From a checkpoint of a small image autoencoder.
Model: encoder activation gelu, encoder patch size [4, 4].
Data: trained on close-ups of made-up surfaces with and without defects, 50862 training examples, 17.6 epochs.
Rows from block 6 of the encoder, named by matrix and row number. Each number is 128 + 24 x the weight over the matrix's rms, rounded and kept within 0 to 255. All counts start at 0.
# proj: attention output (encoder.blocks.6.attn.proj.weight, 256x256), inputs 128-255
proj.46 [141 136 121 117 138 151 128 112 110 118 108 125 142 142 111 104 120 105 102 116 159 125 119 102 104 105 189 128 126 123  90 140 128 119 136  96 104 149 143 129 133 139 100 122 148 148 124 116 137 128 115 119 135 130 114 112 113  74 140 123 104  88 120 162 114 143 125 117 183 125 141 162 122 100 145  91  87 125 109 138 131 114 103  99 111 143 168 104 142  65 164 104 153 117 116 114 159  65 132 115 142 207 144  99 150 105 144 148  95 146 163 111 150 174 162 100 144 201 132 180 124 140 120 158 114 154  78 104]
proj.47 [137 126 134 142 139 128 119 134  92 128 150 124 139 109 151 122 134 105 129 132 115 117 141 105 137 144 132 124  97 127 165 121 139 100 116 147 139 113 118 142 127 122 118 158 147 148 125 131 164 128 136 111 126 120 104 144 138 146 134 162 132 151 145 123 149 124 120 126 177 145 123 100 116 103 112 130 104 121 127 145 125 188 136 130 123 134 139 115 120 125 144 140 128 146 103 115 148 181 149 145 110 198 126  90 113 131 134 127 160 140 131 123 122 148 130 123  85 105 163  91 123 139 161 121 130 114 115 117]
proj.48 [116  93 144 124 134 110 118 121 112 177 117 134 143 123 121 138 126 127 122 174 146  94 151  92 117 131 174 134  84 145 179 134 118 101 131 106 130  99 125 114 127 123 105 129 109 118 107 124 139 164 134 123 125 106 148 123 160  95 156 130 120 126 120 145 135  99 135 125 127  80 129 106 179 124 103 142 191 165  90 101 109 184 139  72 122 147 137  86 217 103 138 106 168 134 239 133 130 132 116 150 137 143 151 122  82 143 255 153 147 155 162 109 168 167 149 105 130 138 164 103 120 128 171  83 135 177 113  90]
proj.49 [121  80  78 124 132 143 156  97 115 120 119 150 139 147 108 118 141  94 133 105  91 130 132 102 128 110 130 142 126 147  45 113 125 143 108 106 116 135 165 125 124 123 133 120 141 128 134  91 152 124 137 159 110 148 115 107 138 156 134  78 125 169 150 147 115 155 137 141  96 145 129 100 121  98 146 123 144 157 103 112 147 129 154 128 176 139 103 183 158 131  89 113  91 119 139 128 134  87  84 148 122 169 113 115  80  65 126 132 133 153 151  98 126 159  92 131 205 126  93 202 123 131  81 110 136 121 135 151]
proj.50 [129 106 126 151 116 132 137 122 120 122 118 141 143 139 106 133 117  97 101 119  98 106 128 117 118 126 136 136 137 103 196 117 119 101 141 150 134 105 127 126 145 134 138 137  99 100 117 139  99 140 122 111 120 149 118 106 126  96 109  87 125 135 125 112 100 156 109 123 113 146 145 132 122 134 110 125 128 133 107 121 114 118 120 128 143 137 144 140 119 112 125 132 134 140 122 123 130  88 109 123 150  84 153 127 102  99  96 132 112 133 108 111 155 136 142 109 156 126 120 170 119 117 113 131 129 139 128 140]
proj.51 [119 124 138 140 137 127 136 114 126 133 129 132 144 131 126 115 141 123 127 124 124 128 114 124 127 132 124 141 124 125 129 113 133 108 134 127 140 132 130 136 114 127 132 131 127 126 134 119 132 115 121 131 127 124 128 117 129 121 129 129 139 128 129 123 117 130 124 127 122 125 132 120 127 124 127 114 136 132 114 123 135 120 131 124 128 132 128 135 121 119 132 122 113 141 130 111 131 129 136 123 144 132 124 135 130 124 140 132 120 136 134 121 133 117 128 124 119 132 122 136 132 136 120 135 122 112 113 130]
proj.52 [122 139 111 145 131 100 119 142 142 161 147 159 142 148 101 138 136 137 112 136 123 123 154 136  98 169 146 146 120 133 105 105 115 101 113 139 156 113 135 134 118 135 165 124 134 124 161 152  92 142 101 121 114 137 123 101 148 165 141 122 122 145 116 114 114 116 148 101 126 132 137 109  78 121 110 132 141 122 133 141  97  79 143 135 114 138 156  96 161 168 121 139 137 176 123 130 128 125 106 110 127 157  72  96 144 131 156 124 129 106 136 113 146  45 113 143 124 120 195 211  94 129 145 126  88 123 119 172]
proj.53 [123 106 138 133 144  99 145  80 130 117 113 139 130 121  97 161 188 110 130 119 109  91 104 102 142 145 144 118 162 149 220  89 145  96 138 100 146 131 138 119 141 139 145 134 137  82 128 133  83 158 136 105 147 121  93 177 132 135 126 154 142  93 130 134 118 119 133 135 131 129 153 151 101 112  90 127 167 137 146 118 112  83  77 136 125 114 152 142 109 166 102 104  85 133 187  98 125 160 119 107 104  94 103 134 128 128 215 115 135 129 160 126  70  93 130  81 126 121 110  51 155 143 127 112 117 141 171  90]
proj.54 [126 131 129 117 127 125 129 133 127 141 134 116 116 115 134 143 134 139 120 125 123 126 140 125 126 116 115 120 132 126 129 128 139 138 129 126 124 119 128 124 132 123 130 117 125 121 124 135 134 123 129 124 130 119 122 127 130 127 136 135 125 120 131 118 128 136 125 126 135 120 132 132 116 118 131 129 120 118 127 124 128 140 130 137 132 122 130 132 139 129 127 119 123 125 136 129 133 133 131 114 104 143 119 126 125 126 134 136 124 145 121 119 131 133 118 127 129 128 135 120 121 135 132 134 136 126 129 136]
proj.55 [ 98  69 116 110 119  73 145  96 134 165 119 150 148 103 141  82  96  88 156 134 112 120 146 108 133 137 119 108  90 111 126 142 153 116 103 111 102 161 109 128  92 147 158 149 126  97 116 135 137 145 119 145 148 152 142 176 177 142 132 131 101 133 140 108 132 141 164 112  71 111 116 104 131 128 124 119 152 107 130 167 116 126 118 131 166 169  66 161 118 179  73 112 134 137 208 130 142 133 137  74  87  87 104 152 122 159 118 145 136 161 109 130  59 104 162 156 107 137 168  96 162 160 125 101 126 159 161  65]
proj.56 [131 119 128 124 128 106 135 116 113 119 119 163 121 124 119 144 111  90 131 147 144 113 130 108 109 125 123 150  98 150 124 152 139 158 125 103 102 139  93 109  86 138 134 145 120 122 133 101 126 149 121 133 160 165 153 144 181 113  76 138 119 135 184 129 111 129 122  89 101 103 108 123 151 119 101 141 135  91  96 117 117 154 105 101 143 114  69  63 192  89 128 109 176 106 195 124 107 182 108 111 144 143 177 121 100 186 134 166 131 166  99 120  88 193 172 152 102 196 146 103 117 141  67 131 154 199 116 103]
proj.57 [140 108 102 121 137 106 165 118 191 133 133 164 138 137 141 104 104 134  96 122 135  97 119  93 127 162 161 133 116 124 150 127 169 104 168 109 133 148 144 131 110 134 155 114 123 104 131 136  73  95 118 125 113 128 121 114 131 157 131 129 133 153 142 105 130 134 137 145 166 108 141 171 101 118 131 132 135 113 183 155 203  93 122 107 151 115 246 170 139 166 108 211 171 169 134 113 112  73  61 175 111  87 119 106 175  60 125  76 117 114 116 118 108 128 125 128 114  67 152  84 126  70  64  45  83 113 135 115]
proj.58 [150 154 123 124 132 125 139 126 139 123 136 115 135 125 131 129 138 121 128 128 135 103 134 123 104 128 139 120 125 141 137 126 139 163 103 139 114 125 125 109 124 120 123 120 130 124 143  95 116 130 126 124 128 135 133 131 140 135 145 116 111 122 138 124 128 111 128 129 141 113 123 122 133 137 130 146 108 122 142 143 114 103 117 143 105 151 136 131 153 134 141 139 141 108 150 115 144 153 140 135 108 156 112 135 152 126 123 122 128 136 129 135 112 137 149 117 133 110 142 145 115 144 142 141 126 123 139 153]
proj.59 [139 169 145 125 122 126 153 127 104 142 171  97  92 108 120 141 125 125 135 164 111 134 135  88 144 138 105 145 103 118  96 139 137 142 145 123 141 105 136 164 162 143 120 123 145 140 133 119 141 126 130 165 107 128  89  60 116 107 124 131 139 157 176 133 178 140 129 127 107 130 120 129 118 111  84 154 133 108 116 129 129 171 159 123 115 119  21 117 194 117 138 143  20 168  97 139 154 146 138 132 186 214 136 126 113 150 113 130 168 119  78  85 122 108 141 142 110  74  83 123 157 113 155 121 140  83 109 127]
proj.60 [139 180 145 138 124 150 139 151 131 117 110 112 128 130 131 160 144 160 171 116 144 136 109 155 161 149 107 114 160 148 146 137 107 113 129 129 134 149 130 137 128 155  99 114 161 128 103 119 132 131 107 134 137 121 100 136 101 115 137 148 138 143 125 156 143 124 146 138  84 139 143 123 121 117  99 158 160 109 123 142 126 140 122 136 127 109  57 142 148 131 149 109  93  96 123 155 140 187 167 135 116 107 111 110  81 136 111 151 114 135 122 134  81 126 129 133 133 173  90  95 160 150 126 119 112  99 120 123]
proj.61 [110 137 116 118 127 134 120 123 121 117 132 124 130 143 135 134 123 139 120 117 134 127 132 135 105 143 122 132 128 137 109 123 128 133 139 139 107 135 135 113 129 125 123 120 146 121 147 141 130 111 126 121 132 140 127 126 131 110 136 115 140 135 129 108 121 131 117 115 134 120 119 117 125 109 133 136 109 121 127 121 108 140 135 142 127 121 104 128 130 127 146 146 123 128 119 117 109 123 105 144 133 117 162 125 125 135  91 129 147 142  98 148 107 158 148  98 117 116 140 134 112 123 131 123 130 127 114 107]
proj.62 [144 119 163 107 101 116 133 137 127 150 120 141 143 143 139 156 115 134 140 145 116 119 141 122 105 123 145 119 124 130 147 138 130 124 148 128 125 155 115 133 143 107 140 160 128 156 117 141 116 132 136 129 142 131 123 144 149 119 139 127 115 107 148 117 105 129 125 116 137 139 132 145 120 126 132 126 139 129 116 111 121 124 107 141 143 149 124  96 162 158 124 105 142  95 155 117  83 120 116 103 102 125 130 121 112 141 156 122 123 137 149 149 120 154 127 133 163 164 130 139 125 121 111 140 143 136 124 121]
proj.63 [109 117 127 174 133 150 171 124 128  96 142 166 129 151 134 120 159 143 131 148 151 127 122 143 129 135 115 170 117 133 136 122  94 100  86 134 132 134 105 107 164 131 108 115 123  77 157 122 102 154 136 126 133 100 143 186 118 102 129 169 115 153 135 138  92 164 136 128 102 155 126 125 148 103 125 138 189 150 119  84 168  78 145 110 141 106  23 175  22 178  76 127  99  10  74 127  86 150 125 106 113  84 109 181 100 132 101 168  93 152 154 183  91  92 152 171 155 216  91 216 146 122  23 183 105 141 172  89]
proj.64 [135 126 141 146 113 149 132 108 148  84 131 133 143 155 118 117 124 135 123 110 137 130 141 123 129 138 128 151 104 160 130 134 106 150 121 142 129 140 140  93 166 110 137 147 126 106 119 141 112 121 138 109 108 153 127 146 151 120 107 112 131 123 148 165 112 153 126 108 168 134 123 107 136 105 150 142 100 122  73 122 120 118 140 148 143 122 139 132 122 125 164 160 115 107 117  76  88 129 114 129 112 112 156 124  92 139 116 139 122 152 160 107 148 146 153 144  54 105 141 113  98  94  80 120 134 155  76 148]
proj.65 [141 162 143  93 127 157 109 132 115 139 137 119 145 126 126 137 108 141 125 129 134 144 110  94 130 147 112 107 130 128 158 155 157 155 117 122 120 147 123 133  95 132 102 112 147 155 121 134 145 114 126 131 129 119 113 127 120 126 149 145 136 114 140 126 147 106 114 155 128  94 116 125 115 148 134 136 142 160 139 174 129 147 119 145 134 108 135  81 161 134 151 148 182 123 145 120 134 113 137 129 109 124 163 149 130 133 109 121 138 111  88 123 133 147 130 110 172 141 142 154  97 143 125 105 140 149 101 135]
proj.66 [120 106 138 127 146 121 133 120 128 122 121 130 126 144 143 138 108 133 122 103 136 151 110 145 136 131 110 147 108 125  94 123 124 125 146 123 127 127 148 131 163 124 151 130 131 130 147 136 125 129 122 155 131 132 149 144 144 143 122 130 111 132 141 135 106 153 148 122 104 162 115 125 151 121 124 112 129 153 123 120  98 147 127 172 143 114  94 116 156 156 105 105  99 122 145 146 101 142 110 109 103  72 131 137  74 119  92 138 106 150 141 141 105  98 134 171 170 102  79 124 123 172 159 143 124 113 157 124]
proj.67 [100 116 101 124 147 127 131 129 103 111 149 149 113 126 130 117 120 131 148 152 144 125 128 113 134 100  86 130 147 136   0 144 109 140 129  99 110 102 141 114  97 131 113  96 149 127 132  99 116 164 137 130 157 192 119  93 140 104 126 100 128  91 130 135 154 135 121 170  59 158 135 144 103  92 155 117 134 117 153 123 104 124  95 179 109  99  85 106 173 132 113  83 120  65 134 145 131 153 135  98 123 145 103 136 121 128 153 139 133 175 199 169  85 149 141 108 158 109 117 163  77 180 150 144 147 159 138 104]
proj.68 [165 170 149  75 122  72 119 166 113 159 125  96  82 119 118 156 116 129 133 131 150 145 133 136 131 114 118 118 141 118 129 125 110 128 151 119 185 135 122 188 127 118 184 122 161 155 115 153 159 128 132 144 135 128 140 131 115 132 127 148 131 135 138 146 131 135 121 140 112 139 133 123 129 153 135 113 139 137 149 132 126 115 128 127 136 123 103 134 131 131 127  98 124 117 129 111 122 137 130 124 124 101 128 133 114 152 106 122 119 102 117 129 124 138 144 149 135 153 118 118 131 114 108 125 134 119 118 128]
proj.69 [143 117 155 133 159 109 127 107 129 138 155 140 137 115 111 131 148 127 142 126 127 160 126 141 132 163 145  96 151 135 208 113 146 132 122 152 127 127  94 110  76 155 112 119  96 133 148  86  87 153 121 154 185  93 122 140 101 105 155 186 155 145 169 134 160 110  61 119 112 114 121 164 117 146 113 160 111 115 149 156 118  95 130 126 143 124 143 145  73 148 109 126 134 114 161  95 132 142 144 112  94 170 111 121 127  86 142  93 126 153 104 121  61  65 132 110  97 119 110 162 119 154 118 116  99 129 173 147]
proj.70 [124 139 149 124 133 145 123 140 128 107 139 116 127 141 113 143 133 127 133 110 142 129 129 125 135 126 145 133 134 143 116 134 129 157 124 120 101 129 118 107 128 131  85 110 130 101 134 116 134 125 127 126 132 128 114 148 144 138 128 142 133 127 123 128 138 123 131 117 142 104 119 114 125 112 114 142 108 124 151 127 129 146 129 132 133 129 118 112 155 125 146 110 130 109 120 124 116 132 129 152 124 177 131 119 124 139 138 122 133 124 112 141 118 122 118 117 117 126 143 113 131 145 153 147 138 132 117 147]
proj.71 [128 157 144 107 119 132 119 133 141 129 114 114 141 130 107 137 129 127 125 115 137 151 117 120 114 134 126 113 138 117 114 133 156 135  95 115 105 133 133 114 128 138 114 121 111 125 137 121 133 105 126 125 112  77 133 103 111 142 136 136 127 123 139 120 112  97 111 120 111  89  93 145 143 131 130 140 133 140 140 151 113 158 129 155  90 121  59  98 185 108 171 110 135  65 130  96 118  78 118 144 149 174 213 149 124 166  80 142 122 132 119 132 175 160 157 115 130 155 151 168  83 113  99 159 147 123  61  98]
proj.72 [143 133 127  97 124 104 129 140 132 166 129 110 110 132 130 146 137 123 120 133 129 132 119 120 148 115 139 134 114 135 123 129 118 131 141 111 142 131 125 153 120 126 159 126 151 128 120 141 150 125 124 139 137 107 131 138 114 128 120 155 118 124 139 110 130 125 122 127 116 122 125 119 130 130 122 119 129 129 114 132 130 137 131 127 129 133 105 118 149 123 130 132 134 132 109 105 119 144 120 131 127 144 148 121 126 140 123 126 140 135 113 138 124 134 138 131 121 116 129 115 124 118 142 140 136 130 137 115]
proj.73 [ 42 118 116 228 143 255 128  84 116  54 145 205 217 132 142  88 123 131 150 151  81  92 149 107 112 165 108 157  92 128 210  92 101 122 120 118  11 147 146  54 127 116   0 138  99 110 143 156  85 128 127  91 142 175  85  75 180 102 156  77 160 141 123 144 148  94 106 124 255 135 151  62 131  79  92 123  92  75 118 123 136 173 145  96 131  97 162 149  63 164  96 163 120 177  85 166 119 121 142 138 154 220 124 119 105  62 157  91 164 117 143 137 111 108 112 145  96  98  88 170 134 135  77 112 134  68  91 175]
proj.74 [140 133 115 137 126 141 130 141 122 110 141 120 126 126 134 128 125 140 122 132 134 135 131 131 119 136 128 135 121 139 131 142 133 129 123 123 121 130 117 125 114 125 117 121 130 128 137 130 129 120 132 128 137 122 122 129 130 137 129 121 126 129 134 119 127 126 134 122 152 132 119 135 128 124 130 144 115 129 127 133 151 127 123 110 138 134 134 122 129 124 122 124 135 137 117 124 144 128 123 134 136 139 140 136 137 135 130 128 137 124 120 140 131 110 119 119 124 131 112 118 139 123 131 115 141 125 125 130]
proj.75 [108 114 118 144 134 155 112 127 113 128  96 129 129 159 127 135 146 133 105 131 135 129 125 122 127 100 134 155 117 126  51 137 116 129 121 122 122 118 144 145 123 100 122 123 157 129 106 157 104 112 133  85 130 154  98  56 123 112 127  27 144 109 111 143 158 120 154 106 117 116 145 101 128 113 125 161 143 122 114 124 118 195 146 118 168 155 197 106 190  75 170 115 138 237 152 175 150 111 112 141 156 203 176 106 111 104 194 139 170 111 147 106 210 160 113  88 138  70 145 116 125 103 209  49 150 134  82 140]
proj.76 [133 125 140 108 140 136 130 133 165 131 122 116 116 120 125 153 129 136 127 107 121 108 129 145 115 114 151 144 128 119 117 138 126 101 176 137 123 134 140 146 167 121 134 156 110 131 104 151 131 117 122 119 118  99 144 117 115 150 138 106 117  88 149 118  93 111 146 144 122 164 140 134 140 122 143 101 142 155 117 117 126 174 111 148 126 100 134  95 164  84 149 111 133 118 128 155 157 147  99 136 149 145 123 125 100  96 124 121 162 149 168 125 123 154 136 113 126  74 138 111  90 163 153 135 142 127  99 138]
proj.77 [131 116 128 139 140 117 112 118 136 108 110 126 122 124 123 126 112 132 128 121 117 146 130 104 134 129 138 135 124 113 110 141 138  97 133 134 123 136 125 141 131 124 139 134 132 128 122 128 113 121 114 146 128 101 129 138 103 155 114 122  92 104 135 141 112 139 122 145  92 145 140 136 135 127 139  93 126 123 140 121 118 150 127 118 122 124 148  99 132 118 143 127 134 165 129 137 108 122 139 131 158 101 143 108 103 151 113 125 118 130 133 108 172 115 109 142 122 115 159 107 106 153 138 127 130 126 118 124]
proj.78 [103 116 127 134 119 160 152 119 128  98 122 156 148 133 130 112 123 134 140 129 126 117 126 125 126 126 118 132 130 160 128 114 137 129 129 126  95 139 126  95 130 131 100 131 107 105 133 121 124 138 132 132 137 137 119 132 153 136 135 135 122 137 136 119 139 122 131 112 149 144 113 117 115 108 117 144 110 116 113 124 129 121 130 135 122 141 134 124 123 148 130 129 113 111 118 120 119 125 129 132 128 140 132 129 134 134 128 126 149 143 132 153 121 142 141 124 126 118 127 132 119 132 127 114 114 129 137 118]
proj.79 [100 148 140 117 119 146 133 129 140 125 105 126 108 125 124 113 136 147 200 126 167 138 136 173  75 135 116 147 149 147 149 193 142 127 117 104 110 150 103 137 145 160  95 155 133 131  98 131 127 130 105 136 174  98 166 126 116 117 116 149 118  78 138 100  63 120 139 139  70  93 127 138 166 192 145 143 187 141  84  91 150  98  84 157 103 134  45  86 177 105 107 102  90  42 255 155 134 122 101 103 120  83  99 174 134 155 134 126 138 105 106 159  90  65 100  98 160 161 109 133 115 180 159 218 150 134 143  98]
proj.80 [138 154 145 121 121 134 101 127 111 102 155 114 109 124 106 169 146 163 112 126 124 138  89 122  91 163  92 101 119 208 203  94 135 152 140 114 146 119 127 114 131 112 103 123 132 147 158 154 133 153 154 156 162  62 118 110  97 131 152 136 137 149 121 122 126 109 109 124 139 154 107 110 142 160 109 140 147 133 127 134 100 104 151 196 134 136 133 121 165 176 111  62  20 104 126 132 142  67 104  95 156  51  81 178  96 114  71 144 158  85  86 111 177   0  50 129 177  42  86 111 189 155 237 143 163  91 208 191]
proj.81 [133 122 112 119 127 116 122 131 127 131 128 128 125 126 122 144 149 129 129 117 106 103 136 131 132 101 135 117 112 118 153 134 132 135 125 119 124 130 145 133 132 138 143 128 128 112 110 103 131 117 127 124 129 128 148 151 141 138 129 140 135 161 146 112 142 144 149 126 117 125 132 110 123 138 117 124 127 145 136 135 116 123 112 139 136 130 132 134 142 123 132 139 145 128 122 122 108 155 147 125 118 124 110  91 136 139 150 125 162 130 129 118 137 147 130 102 136 128 158 140 113 123 138 121 130 140 138 113]
proj.82 [ 91  77 110 148 123 128 135 113 139 141  91 108 132 173 110 137 114 148 132 106 100 109 117 107 113  91 186 161 166 133  91 134 132 120 133 134 124 193 118 124 113 102 168 128 111 110 145 162 102 134 129 100 113 142 169 126 145 139  99 115 141  76  99 182  77  80 170 102 156 163 117 142 102  69 158 100 191 131 134  72 107 106 121 142 119 150 152 103 118 120 119 129 188 144 216 169  27 176 184 150  94 139 149 151  90 196 189 129 120 191 174 168 111 164 125 148 161 152 169  96 111 171 115 111 138 136 171  73]
proj.83 [128  83 118 122 176 108 132 117 122 114 110 150 124 136 121 155 159 119  80 108 133 156 137 104 134 147 144 113 120 149  50 125 117 155 114 120 101 109 107 112  87  95 117 138 118 130 158 132  90 158 142 146 121 224  78  48 148 113 130  82 124 185  97 172 194 131 135  95 155  98 138 158 106  90 153 149 121 128 110 158 112 163 145 147 157 146 168 180 125 125 168 125 115 215 108 112 129  40 106 124 130 148 223 129 188 158  90 170 155 114  85 125 225 170 143 145 180 108 153  71 149  61 186 108 139  89 142 111]
proj.84 [131  96 119 147 153 107 110  76 158 124 128 167 122 130 124 115 138 151 130 105 171  99 129 119 161 155 109 108 149 157 178 156  91 105 122 175 115 151 104 110  88 106 135 134 126 114 105 131  95 151 123  54 108 155 125  94 151 107 158 195 136 125 109  87 142 129 114  44 123  97 101 161 131 155 113 152 127 104 155 123 167 161 145 119 120 151 124 141  92 132 115 199 130 129 132 126 113 123  96 131 149 172 182 110 121 174 134 124 135 170  55 110 111 127 158 159  43 179 129 143 134  82  83 129 140  86  80 100]
proj.85 [140 113 119  89 105 136 144 145 131 128 123 125 143 139  95 146 120 139 114 135 147 157 147 140 116 130 119  92 151 146  99 141 110 141 144 149 141 148 148 136 122  97 132 106 144 132 125 155 104 150 107 148 117 121 131 160 128 138 144 135 130 147  95 168 138 101 124 105 140 158 138 155  72  91 146 131 167 169  91 129 117  74 129 134  88 168 205 138 114 168 134 108 169  92  79 129  86  70 110 153 122  94 133  98 190 128 107 172  87 115 108 167  92 174 111 146 199 145 117  68 127  85 109 108 133 154 174 148]
proj.86 [117 122 114 144  98 143 123 138 106 130 128 116 125 119 139 113 120 136 147 136 133 150 123 138 148 133 135 144 119 117 136 126 124 115 134 121 147 147 101 148 152 137 141 142 123 132 115 131 152 115 122 139 150 103 142 136 103 132 118 139 123 134 137 143 135 149 130 110 129 177 122 131 109 128 118 145 178 116 136 120 108 169 133 131 120 137 105 117 124 111 116  88 114 133 126 149 130 145 147  83 138 144 124 153 112 144 156 135 130 133 139 149 120 125 121 156 141 151  95 141 133 132 121 138 127 121 149 104]
proj.87 [105 108 108 128 122 113 143 131 121 118 124 129 112 136 146 155 130 134 124 111 112  91 128 127 133  73 113 142 122 111  27 138 111 115 147 117  90 122 130 119 154 136 147 143 124  96 141 144 134 146 125 140 153 134 153  93 146 154 139 167 151 114 154 148 127  87 187 121 117 159 112 126 115  86 131 114 117 144 137 103 119 135  84 135  96 115 145 138 121 134  97 116 112 148 143 194 167 135 124 135 106 141 121  97 143 121 138 114 150 144 112 169 112 124  99 155 163 123  92  85 130 173 166 145 143 150 165 123]
proj.88 [161 132 166 147 118  94 134  98 127 149 124 142 149 116 121  95 133 135 110 108 106  78 154 123  86 110 166 150 134  87 116 116 116 116 123 144 153 135 129 145 111 139 139 145 102 147 154 132 122 122 143 135  92 102 132 118  99 119 137 109 159 134 152  94  96 127 109 106 181 124 125 109 144 101 115 101 169 133 120 116 139 139 119  81 136 119 187 132  89 141 150 140 127 131  89 138 160 113 177 145 130 208 109 109 119  84 133  70 161 123 191 118 165 155 129 144 101  87  75 162 110 111 130 117 146 107 110 143]
proj.89 [ 96  98  92 149 153 150 139 127 169 126 118 154 144 151 113 141 122 168  90 139 135 140 111 132 132 137 154 129 111 112 145 106 115 121 168 151 109 136 137 121 111 108 139 134 108 107 139  99  93 141 113 117 147 147 129 117 142 162 123 111 111 105 128 131 120 119 147 133  56 137 144 133 129 127 106  96 137 137 115 116  71 145 104 165 154 149 135  93 196 135 149  95 133 100 164 155  68  90  68 121 132  62 137 144  79 176 111 177 114 129 144 123 145  96 112 125 152 105 179 142 127 160 200 130 127 118  97 160]
proj.90 [129 111 125 115 103 119 145 129 112 131 111 144 128 138 142  94 135 116 122 137 134 120 144 131 110 117 123 130  99 135 115 122 117 137 127 114 136 117 133 127 143 132 133 112 137 131 104 120 145 149 113  99 102 122 140 149 131  98 122 121 126 134 102 110 114 124 107 105 147 119 125 126 133 136 119 132  96 137 135 130 144 119 130  83 121 156 154 126 109  97 134  95 156 137 110 121 110  93 124 154 151 156 131 133 179 110  99 141 104 168 141 137 103 128 140 126 118 204 146 162 154 112  97 143 127 112 112 153]
proj.91 [163 148 164 103 105 140 143 154 116 114 154 102  98 139 123 153 135 128 115 104 116 167 115 114 136 102 159 151 119 118  56 143 127 134 140 127 117 117 141 143 136  99 107 129 130 140 119 137 144 118 133 143 129 144 157 109 126 157 125 140 133  94 122 158 157 107 136 135 139 132 123 158 111 138 161 134  92 115 136 169 114 176 136 120 110 112  84 125  83  73 135 111 170 159 106 121 191 174 141 125 123 183 159 135 137  87 119 109 121 153 127 122 116 174 143 145  92 151 113 120 103 124 122 145 162 115 101 141]
proj.92 [121 129 100 131 134 148 156 160  89 120 145 133 108 146 133 123 129 122 133 120 155 146 125 141 154 124 107 127 155 133  27 113  98 116  92 123 106 134 123  96 130 134 100 119 159 140 120 121 110 135 142 134 118 184 117 121 122 107 110  99 119 145 108 167 144 151  95 143 106 115 121 150 177 155 135 157 109  95 131 137 130 118 115 133 134 153  88 143 150 123 143 131  81 157 146 166 119 198 164 143 114  85 104 115  86 111 146 137 107 170 162 132  76 125 123 129 102  61  77  71 180 109 135  79  99 141 166 119]
proj.93 [117 127 118 117 142 126 145 142 135 129 124 128 140 159  98 147 123 140 125 127 138 137 158 125 123 148 130 118 124 137 119 121 126 151 117 129 111 139 115 105 125 129 101 128 141 124 144 127 122 132 128 128 143 143 122 129 161 115 135 127 125 106 135 141 123 120 120 128 146 145 126 116 130 111 127 132 105 135 130 144 119 119 126 134 105 140 124 127 148 139 151 128 148 123 120 135 122 155 141 136 136 123 107 120 142 130 110 136 152 134 138 121  98 111 135 112 104 103 155 128 109 146 153 139  96 118 145 140]
proj.94 [137 138 117 146 152 133 113 129 151 122 170 126 142 133 134 135 149 166 103 127 108 107 138 132 113  91 166  98 130 147 119 138 135 133 159 149 137 117 121 147  70 128 112 112 130 158 142 115  96 145 116 118 135 125 144 153 121 102 109 144 156 130 111 106 142  96 123 134 154 116 131 112  87 162 106 131  94 142 155 139 136  65 118  85 129 161 237 162  79 129 103 127 144 172 164 133 145 119 148 124  85 132  85 124 146 108 187  67 121 107 152  91 146  93 124 132 112 109 149  78 136 126 147 138 106 128 154 161]
proj.95 [ 80  72  73 119 146 125 144 136 148  95  92 172 106 123 158 139 119 112 161 116  77 114 119 106 119 192 123 156 127 126 153 140 117  95 134 103 104 142 106  89 109 117 139 138 126  75 152 132 163 128 131 121 160 119 121  97 161 161 176 110 130 141 183 104 130 103 165 135  29 119  96 117  97  81 135 140 169 128 116 101 117 175 131 159 136  78 132 159 114 190 103 152 132 147  94 183 125  90  73 101 181 119 121 135 119 135  47 159 120 159  83 145 138  76 112 119 148  97 152 238 119 179 185 172 134 125 158 206]
proj.96 [119 148 126 128 137 124 127 129 126 143 121 121 119 130 122 138 129 124 133 128 142 129 135 124 133 140 119 132 122 129 126 126 108 112 137 122 126 128 134 144 145 120 136 135 132 129 117 127 137 126 125 149 121 121 129 125 117 144 138 135 115 131 121 135 134 127 125 128 136 125 112 115 127 128 129 125 126 132 132 120 131 137 124 130 134 135 125 125 147 124 139 130 120 119 126 124 127 136 128 133 123 112 124 126 136 131 105 135 144 125 125 120 144 134 125 116 118 134 133 124 118 130 132 128 132 128 127 133]
proj.97 [139 143 146 129  95 116  96 132 148 172 131 127 140 124 104 159 120 160 136 121 129 146 151 139 104 153 141 120 132 145 161 123 140 139 111 143 165 160 143 146 107 115 152 119 121 165 131 143 125  96 128 159 121 113 110 128 132 156 162 155 179 173 138 124 112 144 162 122 112 143 131 106 135 154 109 126 154 131 119 132 136 161 177 153 184 128 117 124 137 127 162 157 128 196 155 167 132 157 153 168 118 139 150 122  80 100 130 110 114 130 101 115 106 124 153 129  62 140 122 143 120 128 132  90 130  86 122 168]
proj.98 [135 129 143 111 145 151 138 148 122 123 151 118 134 111 113 134 142 151 154 132 130 164 118 114 133 102 133 140 136 165 132 156 139 151 116 115 111 149 117 137 115 105 100 115 146 138 118 118 143 156 129 144 147 149 120 112 131 131 142 139 162 135 121 141 167 128 135 179 100  98 119 119 153 172 156 118 155 109 137 141 135 169 117 144 157 113 130 116 148 131 144 120 164 135 162 154 133 158 158 138  76 117 119 134  92 105 177  93 142 131 122 114 146 128  85 138 189 144  97 125 129 135 177 135 131 102  99 149]
proj.99 [147 146 139 119  97  95 106 128 124 126 133 108 121 112 146 126 102 116 108 143 146 114 142 115 122 149 130 115 143 139 104 103 120 153  96 116 108 138 125 114 123  96  92 148 168 133 127 122 142 131 128 105 155 128  82 100 116  94 143 112 129 139  99 108 148 144 119 107 144 100 152 122 159 143 101 138 102 106 129 121  87 112 111 140 109 146  86 101 243 130 144 135  88 100 109  77 126 157 112  88 167 197 140 142 171 189 179 133 171 122 125 107  98  61 121  87  98 106 190 166 157 145 128 123 104 117 143 100]